From a checkpoint of a small image diffusion model: layers 8, soap at rate 0.0021.
Rows from block 5 of a small image diffusion model, named by matrix and row number. Rows with one number belong to one neuron. Each number is 128 + 32 x the weight over its row's rms, rounded and kept within 0 to 255. All counts start at 0. Numbers have three digits each.
After each neuron's rows are labels from the 100 images, of 14976 (inputs lightly noised), where the neuron reaches its largest size: "lies over" is the class under the peak; "place" is the part of the image that holds the peak. Only what is clearly more common there than usual is listed. The data: rendered rooms with furniture.
# gate: MLP gate (model.blocks.5.mlp.gate.weight, 672x256), inputs 0-255
# fc1: MLP up (model.blocks.5.mlp.fc1.weight, 672x256), inputs 0-255
# fc2: MLP down (model.blocks.5.mlp.fc2.weight, 256x672, transposed), outputs 0-255

gate.627:107145065059138146141147135129152119181144107087128159137135153089149172148095161135175124112138132190159202113084124131149120130098117090111127113134105144132193076076140154156178150185159115143139125094141153102122137097105145137143090138168172067127182098094141161069123109152153106168131124114120134126070157144215185128087109185149167137163094158080078070094112169181122120049094110082171145116120144168110139153102108096093162070129183185118130151120118119085098141101102124114157126172081090069146065125112100141091183152145136117116080124133121158108118180161116132124163138146109152087178141192046148101131176115071134140096096170102071091099097110117101139141130049069095132122183151152108107126095133150151116133097150118175128152124138149146158193074127115
fc1.627:114204138109140133132178148139080115090141105158148108147088130112153153116128107027109130127189082129094108139114170082166090131198134107170116160072101100142168145111136114131133078181122140118124146138156186065145172135134132119152127118166149123144130066138114121103130166117121142157114171186102157102121143109128095126050144197099094101173083123146133121097098125168124121148094139077123184093175107197142146136112077096093136085124083133077130185137094091152104152125171092103119108163133121034132111090146100140117206101136122134122092152125175058103098148131141163095123086164172139177120123142162162117146078085118138161111122066146093088138130152095148106047105075122112128141190150119094084125112170101191127132175172138130100105145157089136205170098118084
fc2.627:139122134074122180162145142118088097115155180102156120083115163101157096108126165158115150162109116146171080138145062104102108138132064165153122094119136139118154114100143141116120155100160212132118125137119130134102133111156090121056133161140179089104112105161144073132096095101115127118105160114113125211142163080075162160044142187120133143194127193142100097127100128127127135148144130163150154105159088157076084155144101111076100135086063129105113117175143123140131145113124108194160153118099109091096107109132072118162101126127086125119151194136096125165177123161106128129140150151182129108115098055149159109105094090138114148160116206140164058175102097120108070165037170095135114160106083164098053142122130096152139113199125100119126197134105142125205091140100083
lies over: ceiling
place: top left

gate.314:146172099172128111113178188160120117139150145137126139099102143115078164090115172081051115121077130169060165125110080159129142155150116138133148134219160077086098107168160118116125145200098157157129176141120123104147202098053087085180113164105094165132093092109142164059079135147131151100088191124119122102183185111175109129190138068154143069089110127113104110080104157122157130079071162133149141144153162219101094100136147106157115064105136097099143090090080112128146158108104090116115139161081154114230172106130086113139127124162098169134112120142114099141159119115133092084117120140155095131151113175111105105112076128105077105109174115149130159155148101163073108067126115175128112079143123086112146106118108141156122095101155112162136124121132160151158132155124084
fc1.314:198157093165111155126191181149136162147093157115136104117107116126107156128154118128087096137053153177023125107132118145129113157184118114167140107167128102090129138115164161115109139194097139161110143144098103117183149104080101063188114160096074142112095172122111144082142174143119105132119155095086079078121165155151114111158139091122115119077113135106189067086104150096138137110140162160147142126193157210117172126133074110115137154139102146115095110106107111116115161080150098113133115162117170144175196089094121100134164145117087167153098138137093122139214054134095100090095150162161102136141145131149128108158072131138131116155220100134109224176117134125100101069071129164111109082141164090164126092120110168131092155122190129147127125144157160186145138143153135
fc2.314:137081098068119132131077149198123160152131167133102166129143083178150099168158189114109121130108126041134167117104158168146126138128116167118146148104138165185100121127136158114121118145117178184141122202132159138098174081064107203107170140110150090131105139140141070108134118080146205123169044116122116064099115129142138150041153220138118110173090143119119112112176151122106148093144095083148164119109097098137142121120141142121095152096112161165154157103099121163100078091148175140147107123144141190181201151160133170131116085110140160128099118179138121152056180134137132053144139148137127168152069146098093155152158092158134138135092165083124091148094131133171132089136172197135171136148106140109164147112103170164146073173153092121114110116124109146123149183175132
lies over: window
place: top centre

gate.446:128116068160153142092134109117109124097103120131103065139167151129128174096107116117095131123117091103126131026125131091077178086135141136126035070097138163128177080148194091172083097122106195099168141091190124136143114111143203134096135142114091139119051170162121145102099139138090062121137152124154142103182098125169107120082059112137117074155127104080113144173138169161157092079161092104107100133169215106100041111142125100092105136113136149086143105133145085175177136119097139103148103146155130063130108162100087134170148159123156139104157140152111080119172159129176176106157095081100106152152104073117138141082145073164110120135110158103190136144133145112126093156140095177162080144089142167135112179119181104098101119146110131136160187130116114149123115126082097
fc1.446:101090111137054127132141148125145082070096129099126071069114132111144196128153081130081125143204114083158138078168123131104121081117131135138126089109089145127177115088127136134122124146167110135109152178149124167117087084147126137072144106115046074085154134167142093051119113145148153157125174102080162114128089140156136098077082118161126069147136086075171170106131181150123095140137075123059135085127242134120142076125164124149074120142155133106137096125087135167183158141080165127159114086141117111136149128156063170161107158142139137106156073175112080096165163105194118156163115104113170106112131083164118099141107092141148109098103080151178123113148081137108086159096079094165079096102096129113121144154197080103094134163125190122132142152091133141122081111142126
fc2.446:141137072085136118146153120095118129143142119106160198165155150109087191141092110094081133137170126146093145202139090073060141142139182178112080096190118101187099109148150195131173122163124123128166151098103130137161122124131152150171157142098170101122087135136140123118162130111168121117118091082093098162068169149075165110145176157167138090100143168169097087202107157141142097102113215092120123147112209126134087157131148142160152126105136117136109118117146155162144163087177127097145153137115119179140104117122181135207156179129128140159153196060144148147080116133148080128121143115116119105157109082109159091102125202105143118105133063115172167140166115115105123145135093146149204159042182129113122092119072091179092118164120201134100161124146145157124110120131151
lies over: ceiling
place: top right

gate.601:087100137182177167093151160085110095159174118088200095124094177151124178094067092125093158156149142150202124154120147214181071171093129138146072096100100080177135114133173100130120116116150138103113118069123132139068123131168142165123109099113135024103167128139156115158088147157066106157108120133128183120102131151138141153054093147157131106197127113113146102112116130169108149087077091093187127111124125148144137147123163065094140122189160143130136200111157113143105142148130130137118151131146082092157109149118138136097080100129132138126103131077172155129132085149130179111126123195093191080219102069116192147146119132144186118127146093175149138123104123109095140156130139073087114139139169089122101147091140144132154150163115135115118126133141111095214161075155115
fc1.601:117135129122184132106150191124121112120132140096164127130079122155117193081073070101119175161139176178202130163124151184213120134126155169148121110109117149145131154128191194144077077156156158130129118110063172073100194135127097134144153053116100083133102124117155106123126139162133076135085106101072146084172141100123129171149053105025144082113137124105118100103083100164127167155104111115130144152108099144125150163078132067133148130161160107130150168070141103158104122098136115142154146167162104116140129127124116132112094097129112189150073138095185124167164097113125173105125138234106148124203176097123156133152074190135178152077133105171136145109121125127134143105141155064125119148165122124141119137092130171065096138147129111163133109112095137124207125141129115
fc2.601:157097140096074128176090139087080156108127168197064082155083112116134165101072066085080139118112126112084157134099137202157084173166076130134096090170089149072136158102141123165139143119147156124141124109118187118068151084117098106115146172072102154136143088154137148124171111107170076152143146123166130122154123177109101180155188126087139133083164131145157153093161099118116131056174150121137085110105118111125151128089100201128091140185128116133176172165092150162110100178102069153145122106087104185110104161161146130136120081123141127146104106154059164072143109134123119107138106209100127178167136098166175147151084119134120136179097159071141145130158137094138100119109138086086153135150122147133110096201122166153122147193141150108117116098160191112049100086150138
lies over: floor
place: centre

gate.82:128149148130191155117192128115134148134110190160139141133145130156151183083166134189140174140108131129123131166163161157165136137150168124121158133112162130173142123148156143171135137130179124149112142106161135138172142126175166140157146143138126184110172127133111150168138154156125169166149173133134180136151181135143175200152133105120137168154150138209173133133090158165167135147174170160109138146178144143140180162118146055156160144181124198118221088161139168109124172182130205142151103124152150105163117158150118158182143174103166121138154136157103135151124134153159186130200178121153167174144151118173172116139142128115116166141144134219135181169135159125161150154152172131104127133173148177120180166195074163121162193135157191165182167116160110149130155197139152
fc1.82:132177143111131155149120125107145173131132065144120160140120125075151074138148143137126131114143161107114098129155082121116105124140126064141166147148093141156142154126131154135114108162093177091106089090108094116194137170182168114142153108101129093148055149132077093103115086070184100154122152098105095131130133118111127134101191118102168186177136192165111057137105023108223140124078180086161135114140101116116145072103139205144132100103170109170119149115120179121125128118122131157138048095073091108152196109162125191131094162129123098190122103155143121117146134153172121095155119149117178148159151128096140127120108155145111094110115126139130085115132131135166102108169080164106107089093113133153064167082095100210085131132104150144147166163092109066156100137225145
fc2.82:134138136122113165154108125126159173128170112140119140133158091113158113112115114100150093133154125102139090143159126127110095127128126145104106129106109143144114141147076156120092189108105138121146152112131119145141074131100087138088139051172114109105190121103090126127122176167113112119150188221075117078170074139155128191116117095165151117139104152143173067093064173178144151125138122139114183133123142102086090130150142111109164119107118154126129093082084142119166095133174157118100075174139194169109126137158079174131156161124113157087092086098084105091090153076148153192118155167119102111092147151161122118175120116133118153120111125146154165106130144037116107150137101131152104172126133154158111117057105150107146130099126112102182129124112128184149155144000087
lies over: flower
place: middle left; middle right

gate.483:104135114102080123173155173180114116107090143141173173136137093134209101135088138130125129161072125173159200194151134119115130127135112147143132158106168153186135164129150186106140147122136164155154107201136179119125162123196109175194131169118152085095199120139160103120094143115163121120104154207110122176090186161172127190101118151113136126155139195140122047204147183162140127188112136161117138151147146163209116102157133122158123124112143156159164108128176189140099127113150057163111141183167203195131122163141104134165169109119128131147182125112188100123145133116153171080121194133105126149140115119145106142153149142091161184159167103110081163123103089109140113129067127159090134105138094128095126154140115148150162153100102181150155105158144124160078099108119116
fc1.483:095135093112063101184148157135159071083118138186166124104121098158170093103092130129123114137105133147130177151124124147142161128109112101153096116121095138144157138087152141128140127122059139178120138171087157115118129122139122169192100144086108106067188104108112135122082112158202096125155147144076135133092170168128085161102083125107157080153115202156151097150149172171124141177091150154078120126135170088242102107100146091178114097102131182118150093162132155159144104132158078148077147080118191185091085215128142111110131114131134091179193101127189085096129177092132097037114150104135131165153161111112125116151116107105184190137155106094120152117131092085154093159078105182120144099135106122120091121118119129142175145094104184136160129151114107143108089087092091
fc2.483:161120141167145114065119074108121154127108121103125090127088135155068082111134174154121128100103120094161135129186034121107164101144089157072135135095133167120157147148142107135099113142123146149132115149107122074122168143114118084022139145088128112162134187117138148139105162149144105164091165139116137176171098100169094161130119120067114123088142130062116178222108157094199128163129113112104131112112164147037146139112172187148128122145092113146177124164134089089123151133096116194159137115143198070146101080096160085099135096117086097140161116127124165083188131100161138100128040118140127116112139146151134115126216069110118183112118116117078139115105079081158109054135092105114165114175138165155127133163131137098087195111117122122107068125156154103117103136123174
lies over: wall
place: middle left

gate.409:173125116093125132088149106144124131161117148107096197156093136162115115118096177110090148178112163156136151128127177182144181186114120149097083115145123147119157114167100141123163091116117157107154126125080100127147171097119115178152157117111132137170088133161150146166092148078070142150078080166131154112107082123143105155143141079092138098115159108099110126109171170146123192064119115166107081172100091129150141149120143068139145114170181124188173142098150124091103115110144146197163090152188074086093116127165104046087086140126157119066099127082191064174162136129152139139190138180085113090116048103142172095132149110156154095108086153129159098145125168154148138099097197097123084167127152218135138124120159115090087161134109107064149068154086153178144110132114108
fc1.409:100109197088133090093120147122084130160184084152133072142092108130124099139142139212174078125097124118151094119068187147114162141149117144138157110133091075144127127105137079139080130114091072169152147148139107118119099159148148052118144161070132209128090132145131144086130137097167133160178141158138121117088110105160179163106074149106155091081099105115224116186147104161138105102109151134168125109143087148078122139132145118110120074126104149082112157132159199058102131153109112153110089111122133114080116103070115152203204093107111117142159108074128079103110123119119198089129108130134128113058178074143095087171155096100164142106165130169163114116116121158166120122142175082131097155142098042154094143137138124156144124108109140135118135073132060200105120110117130
fc2.409:140127198168121083166108096122073121117181058116167174150085114116144143125123101204208084120072123110132151079108169154154163138093161182138163116153117174094118128138131179120153136127124084122166120135123129112140094139131153188152081111113135089130122124121115106094123161142080128132087165170161127162165138082083070127143163101134117092150095149144004116165116126080142106086175125125136102157106116087186135100156144110143118184145145139108132154123136096087109140155170146123110140091158142145100147119204128102215148100129133095137166194148098176179129083142089033091120132134121118154108127065119122182161178152136100149152115097120134138141107117119099128146120129077124178133146100243154090111162108157087116140130106159066125143077121172170107142085122110
lies over: floor
place: bottom right

gate.365:098114159156181183167106135152062165117191115133164128107128167123188133134141112096131133129181143176162126159144079187082125093095109139124153086110097191110103101152114172152111117146159099152143118183080139126128062083177109158207147139173100124148124157104106095130231154130187157138118123105094144166171159154126136125121108124091094155145124178126140051104129140089176129147111176138121154160092114156118084143094104114117140150138079167108149065112136143158132132150138110146223173107139201133102122163152145147105152124097176113149104129139170078126120150127142154111077173130083127132109155033082141167128110099147125150245161123109126139107139119181121087152113099122148132128142087192140136138158120156049130145109111135077104111105111108196151115168109173
fc1.365:047161084130111187091120120086163166148164129079214132140094143111090100098148156113086116068134091142160146129090179168100093106067094177115111100126105147093104099114111133132133077099131070196111098065037174147114099055170104112126081155128047061137104134147127131168171112089135078111127089103150088114080124112149102130108103140113105162137172161123124101131124114128130110092088101107129121170098075132166140100071119085060101168094111188183138093134139089168099165138155137089132088115063091139164071131129104131123127120088125082167090098090163120095111105134099076111065107122112088136110152116063110120095147136112059114146123154129114116131130104133077100121147080131101109053148073102101072115150147146165116143132092137136128106104114132133163128092122102
fc2.365:073141098093169074145153116180118151120137162138185176177070132150168147172105162089066099126115096162162132105156091141183078141110064124132135080119124156098116122107166117155146130165157131151115090085198165094098136084088122107087152143072138073174125081097164111112076148110142142126129108149148113130072101108100130143116175125061138096091159145138147102108155175151120088135110132089105208151140107182121121056123123165113163128138175209102074091128142119088113105108174180165200123103099159166146161076134109127091104143199145164167147121120094112125111094124158157119140127164145123128165159145124104197162092095126103116111072162071099151123099173110129179079120094071155145148180122101093120179154072112108110129129179148101128054137107150119109153092142163
lies over: ceiling
place: top left

gate.233:122170120132132075151063094133117116131102157159125049127170074156095074141096091220114134112121104126094132204102114096143124072131132121145141133130147117129139084096142158151173131139091094125123097123151185109091162090135111090102167095150071181093135085082090168147170080159150102149152174158129129104185166155093077116077154044167128088131136128109128178150112136141112102148127129123116145118108174112105075164132118118113130113078106124130190155163126141146205214107126132128113166124080141079151168152172191076172160184133099140140151106063182111121114135115149119177127140133125068134121100106181138056149113070085081091070145131159090070114134126154141096182167112120156136069092129144101121124106134139123134117112175135074113130090113144102147165172184135
fc1.233:088135140112144096118186128156112106100146079081124167142079091082172115130117160058136128092107116116147135061159134174106144177114054160110078149123064099064094184128119117127162102074185128165136177171116079131090136080101108177140118152064104122087099194141086095085105107086124129161115098100163123098095106088143151142147164148161058130135081101146143131167145110100140135130123107101070081121122112107098153078120075152073106156154189117116104157144116131154079091175130134077124093173108137161146050119142085156150133055111110120135137097156062098161138113130081142173128127112123121137160138121096085156091112123103090145101098168105168153106085105073160116111110144107113105139171114108126130091111103132021110131119086109143163060119155108108119059110110177
fc2.233:109184121096140113152078156113101149083122130104097153115123138142147122153131138132122145084076051069111119090121145158121149170115135168106076123169090161139109121141150119177084168124208143171121094151101116065084152086138105156154102118087150112138086133122170123150138111139137082149185091085123092046080094141146124150075128180132103104160109119179141073154170163127077119170129170130099140097109125125054089154147111115147133122127147151141179211062119123120126109128166129172090093148113146089178125164115108136197165110122097063176165132057103111139121114156093129124123096184206148122124172089114151203121139140127108130192125097145121110174117114152098116180198124105115169122126106113128130178101117171225100147107102144198135089133100091131181114120159130
lies over: door
place: middle right

gate.121:187151086180146102125184161191132110145170116100097130136164131159075125061102196157146139152076122131156127208108152078116124052124128059088106090120106092120131108170137136121103128127139151076145140172083151087145120132179160102144154173147206133093102139100117105147152172078141129157095134083081132137159170182134123133143107129142115180114105160114137175080080139095144128151084136154110149159166078176148153165144135147115123077105104138136130118095091137130138107158147095102132086124158150137073074159065147134125095127141142142161118131140103132110116141112149132095124044096124127144087160116134054179143102208088183155138132151097119133118111003106090107126121138147171224132074110138118090074162126117110165104176137124124135091120127166157144072120139088
fc1.121:134077099143125094176113129147144080162143156107162123123150152177109125095098091127164120162151128128143172144111132133192109046128157127092169076071166083171101126160094130120114107147143124059105145142140089090110149204177104072086093185132141102121116082167141160112120122141086096112112110141129077108090148189079081108152109122099150151140137149161136101092093142115098104157092132088060099132152062171176127157138102140036100097117116159169116135076160086107135116084142085114141148095158090120115074146123108127147112088135135119147064152107125110128158134077080093128127073077089118137130175122076110119154156159084089121185116172138143083064119068088132128114146110139121116176122176092183128098157147073094204085104097133160171112091137179197116154132088106
fc2.121:115119125085153145110138122191146129113183142118144161126166119129125152176045142140124132167119099132096126101069157057149124084111125078137162106110100174126135088085105123139160135114149184046160167156132178108127112147173146174091143109116035122147101134148145141108122136120162138141136128104129131106186104168147124097172130140083111183137133084122103167107128123090080155180114110128102151113093057088126132082096073148153126185141128139204113108172116109115106138083116133034204139111113157146111090066126129148124105100129138122095141073142147133145135205160137145089121201092128132125119068092141043067164135105139137134084120111112151137128125058085183157115134140166138049161091147143106150111093143098153168125155090117121115138095118103178131150177210081
lies over: window
place: centre

gate.430:192064108118116126148158143073162132210148122080097107101137136147103170127117122194130167145128124095176169117147105112063126134066096156077110128156123103083105110145165144133092128185149138120071134139168129145127110077130119174141097119134118086162143090126139160119134121164115160083188147128155107137089116147210126152182117070181164148149116111126141162140154185161103113090138097094174119113147132157120096105142123104102094123140178236145169102072109094120151143130061123117120099110084115166168101104144063134152168154161182102127103094121119134125144121132091107144203119099108129144153151144077098135148186119070122083132115099117109139132147070148078126154148185070122135096118086082119067068158110113081145121128103097158162220086163119139049138097125166
fc1.430:095166137136107148110106137084153148090057109170189143130136103139168134092118175102146078083152124098133105195111170131187104106162172154103183160044070098113189132151104080093126097085080086155124121134097179123104140092146086095114156173111112110164132118133129126135118118138101101125077156156066124130191151125054127061083107169100144156136144145094181075126075121045142072089122117140116132144081193147119171106088163082115150130142099100175164139163108121117183069143173126117120161168150082149095152132164135136151101133164128090125162130145104131133171085121159088143111130140148077102134133121127126107182153121134158165120090097137130153062136137126142101090128076164124123153178097143076172138109087094096119141188186160070086061113132163142190126140128106
fc2.430:133095114135206137173185131090143117167128115110101089144150114101093125177160179121132114127154107180080094075110164202133146078124160154094173168158109118169106140095125138152105158082109113155090102157093116126132168120153166147169135064148132113142127122131134126181131144137140141100191125131087157102089068072194118069207130118096087155130143153096076134109121128226092079139106119133124117086166094136156181126144182108136164140137170155186110110086115117132139179129103096151092113165142088138086136110075125133111092125089172109148147141076161099090067127084157135120182124113152121168123125081092125104122175167107155140111119166156121151058155087161069135079137116143156123126132136116166177115138133108197103156165142166172178058095135138171031118143105126
lies over: ceiling
place: top left

gate.231:149060091092164135146154121090071167105102102138098098169144076101124175118096108135114102135121117098103152088157103101067167095090228082087133213067137115072126068113113123103173138130078125075087171138140122116158102154177144120083152069152072114147157135141158092126196156073186152099100100157150094118131210109128119123153117104138112097126134065085136155126092113138101176100128152150154119129142119099141121143092156104127149103084138060141129178108047090190142115111126100142136188077077202089098131165126142137112124129120087132110128125115148157116139103162120130120168150152102081157145115154120167163173189157081181117129135059095131144151176100166097100175138147086114172174132155109112169127117135195155134151125140107127132093108098106101170166114105111
fc1.231:108122134159132117098060141138132160165144189139158118139164084171107092129112155182122096121116183160166130139135085175187089128075120124166129157157108136097114099108144154148105095151136124076101130128182077146123095131104118129112105205141169162093122101041049095105157082158092157122126104143135121116124102197102113170083167195145169101097169111118137135121119183121161127172060106119084099154070168168134131142176097144104092189082119087054118135171146180125157166107119159169083109144130147156114173157098200086120062167168158143104077116146168097115082100157181101134120187094151146178134139150078111133073142092127073136134141178151119098142100121139174142167140118136123065123107157158159110093200134134105099183136121121109141092115135165108114168130148123
fc2.231:140157142097068153118163115096172122098112145177113122199185154150136086127163182125088113164149189105121146115091145163156119148093101083182090101114114185123155107177097117128182137153144159108133135130127156096136086092046149160175159101088124078150106144056180173112157069145159101188169143121132097147134120177153136167142126067100129148147125086097174168119111148133190106133227165085120085092140195093116157130177067132117144113137123171083123133136142125099129113155119110153056157104121117096137134127148115190115099137072153149164080134160071140107200140142124189135189100083100125144135086119183135153065164166095129104063109078092104128123075127124122114159134164145157156141127118122128088105074137074166177119113131119146143156167100133137130104168100140
lies over: wall
place: top right

gate.342:066070155124095089153121120078054158135143100119139226080081133150103146016114099125145130115110179114135122129104152147149132119142172120172099052093150102112152081112114136099150056114131129128169141145095151163118113079152121104119092135183182105142110141159112162136041077096072101172131124099075143142070182136091155112179138139177159117090140094105112135162085135085124142150073124122108125073123112102134118082141100109099077108101123122060151102135131122165144177094132108130111143157139130093122122105140064173159159128081154139135108075135157201102160146110071113148120134126076197100109140142133121136074150145200111117148117148134153126152128121138146094171105086193115141136073112116076140137151126072126110078105160131121144205153097084081113102140095111
fc1.342:180175152105131135143135105125127168128149090195057137112141107071141109073108052177173169095120215092146133144093134155150148114184109173141079095173092153076118091088117077127135143158123108125190166111124097061142114141095126126076165162163127113137091154152051138098104115154123064110157186075094136116184123098163121100169166104155165131135082104100162165163138132114101097073142166129080161122103094120107118105110143117133128119092175126056145109161092144125134129125159153107105109146184155170113070069127132113134100118112124180134126054109163195107110131166080137095148050091136111138145080171131097152095123108147124120136119072155134129087120128103138162089163112164166202116089095095137132105169114116063127117132119090135136143101108159107183123054115134
fc2.342:130159083104155093149171112118124074085159136110097147141040118094208155181146171132122116115158136122120127112113100097093137214137128104155147097160110075162101120137127095130085164091161126142118123132141159181133094100145068134086127121187107100143122094142177124109161142158141175123144131148093126074158057108122098136121137098144198135183102114160149085121168114137050113114161135096177133106173085120104136171171141155109179104066201195138109153138093172120147076172146140113101107151105115134156143159109199115151123129103136142114109099070145052181114124112118165151071167191118177174121144149098124147106136129051105119155117096086134171159141177117119085091122133111119108101126201214164119142063093144124134110159175153135156164127133176108135131087131099
lies over: ceiling
place: top right

gate.429:148143124154122096134120119172106196105166124148072119093118105144104076133065133145124072112117129093120107138143167121135104136185064124135106114102154074136105182108115147085118131063168175118107100201120150101158125142065159122112094149125101116033128171119086080085154130093101130161153083131113086099134146108156185117075145136161091160149149058110081168175149101130156104139142184131117150127118152164156121106123120100022096124124165129132099130042143132134116181129149173090142069144099182117142161129123128108091099119099111137120159189144054116145117148164094124182095160123138064123136144161102112076177109146158105136124084180076132156115080125107173125092155113059107134075109144131089179091146119146080112151090122128186105116140192143163149103089116184
fc1.429:126164147128153154131189129125139162168144119135096096108116192088118109162152112129090110133125136125113119161078133158128193150191152107135083078126154083075123129111152145121121158116167169129150167176140142140166107164107126146181140153128122111199151172124160137165149188105105172165148126143206189127171131133124140175159135147152112155156147176133112127129125201060152107108171222142157120179136155142140162126110125073117147143146057172116105088114173122146152164109128135173129150189169160145137159119118141159174112082099194099158142219162100163069123171073147096124141154139176091133115116138132177171162116149128126055124122146097151178158145120143136140060102115137111154090111141171074126187137204165112132200148157122189188127153140108163148130122155176
fc2.429:084145115075159081133115112122128019116146139169125121139123169155102100187029122168123121087136110155138109091150114149162164166108135055165109106133253153142144186129157136121155110108174141107130133138136097111223124165082146102143110118122151119176139015127129141162091165168134130162136168098136124119136117116116130159161106118119126151155120156139117128131136121150143124130113081171111136088136110095070158161117132142180099116131115117109118079144116133139158106142141138093130158128160155109225197169093133114158088138080100099181145059124197144178128149121108116128185119117131100163134125148145164181174169107145131125105141115162135126130127145184122119084079102077110120193111090132098127192162126153163051192177100086094172142128102139130144119110126102
lies over: window
place: top centre

gate.339:129131136138144120143184109127080128096140123125126138074126128142101163131135167151149116113117136137066107067135107173097165132141135130115086177167131112100139103116160145131152130194190159091147168149102144098131100140109165128099143143079149101100132071142099164143081160136066053135084167141136118092161168142096159112152085094161174100150122128052135156210195094112172108152157135166140132100135143113121104185152092112130126129174151121057166118143084128167122149133138147170185164062097168132144129166162142166104129165112152092159133133138153121207147126156152128196142127117099132104130109047170161155073104064130117149107118141126142109170155117159168106247123146133155055118130123113147085205064151148115112096139143102101157159167085125076091080196131135
fc1.339:055132081119075112122137129065141133098133118128135158168108111057135174081098066166089074097142113126103215113137161116086131096086186211146095198154096075139172113108105110147173118133148093134139049106141159111156138076177109096134106108094115106138151102159119148123152149157122116138117153173103177114152092133196101117151137156113166105129137123074126180162132159130101147154106173077154140020109093117141115166120081090128107096149125118053154078158160118094167165069120128099131139096089079068129136137140129097154166119103153108134148046138126125130154129166172158105091120140115150155131117129141162121044091069138104112142151093140127075172083155149126140197127125170128100114105117088102097079110117075110089108103104111155113128189121123133113142123077120
fc2.339:097050132155121120071134165113158099155159121117116161125145111098130169064109205146065117141136110109143135138121097189093125143153162147115104102108112120149195143164162127080127093203161085106141119128178137145090131144148193132141185109116105196185145168146162168125217115128138102090143089146118090116102148167099123139116148116146143123129101160157092139193055133155122104103149119157171113191112110154068101154154080145131183158208131110185091072151151120171122097119201166181179099096155152183125158127095124087155123139189127121098082107121134139159106129151180123152140076125119130121151157104127151119077154183160086133105147124132158152162192148125134135197163116109117132127101140183154160114164127144128186133142129241136106123109156116153121143084135151
lies over: ceiling
place: top right

gate.74:133107179124131089166141164133092179149110102119083144096130109136105116082100125135170129133071110133153114140196123059160136114157122164156139071146162154057141088098142108124120109109117114145204140108129073141160145145072120210120143129191115056144116139119140159115086144103114139143080162084104183129116124116107099111123140137119155099142128108105161158130128162146137145146061160098106130059178117135101125084174178071149182113120156101087142127144133146154070127128180079172087110151084133132080131100147108129127162144122126121105102089150146160157112196129124126114148111143126072173085106186127106227136153105122139130103072159166147147100127189178125097094133142124165201119148030208174142121147104092101114086145175082133153164158106095097081097138056109
fc1.74:161153125118128126193077097103139115117107134077108131112127116140128146081169135127146136132116152134114145198184182088123140158116092162173144027140182139053162098186124120121097125187127140194134138114095129142139117135129130207090095126130162131120122191146147148113152101113088124141096155087166161145138137165069147123125113106119165130168159094060173154108148146154152105137056174102117153091163184111141111099135159130169161173114109131065146118095176114181085099099153118166102102122100162127136134133115178143123165129142131090176116129147141234172144149167100152144133158093142086131065172172129135189110120063115120103095077176118174121069135122131131111108123168136150176098150072162114167129153106041098147075107129095120128152104081069090079083134137129
fc2.74:099137113137138146058198132116162091147094157135141138146100088108119148173117168161162139111127163088166131105132132100105138142174137146153114108175181061193099107068120100134101135143112184175118093152126138122101182140173125061122159142132090109180148117103162133054122133129125092058168140120129105125117108157177086129150184107113073154111065162182082110104138127122116130128172102082115163132113172153112104162140149137100137106153112126043108160179011196106081099151134128156154092097127122153117125142086028103132139091141129068126127101083126058086152105086097141143105087142143096145111133159121118097116055127137144092146135127156094163110097141067164078082180127095151101102105102131129131124103119065133174104148078067148131160079142169109150127121119147
lies over: ceiling
place: top right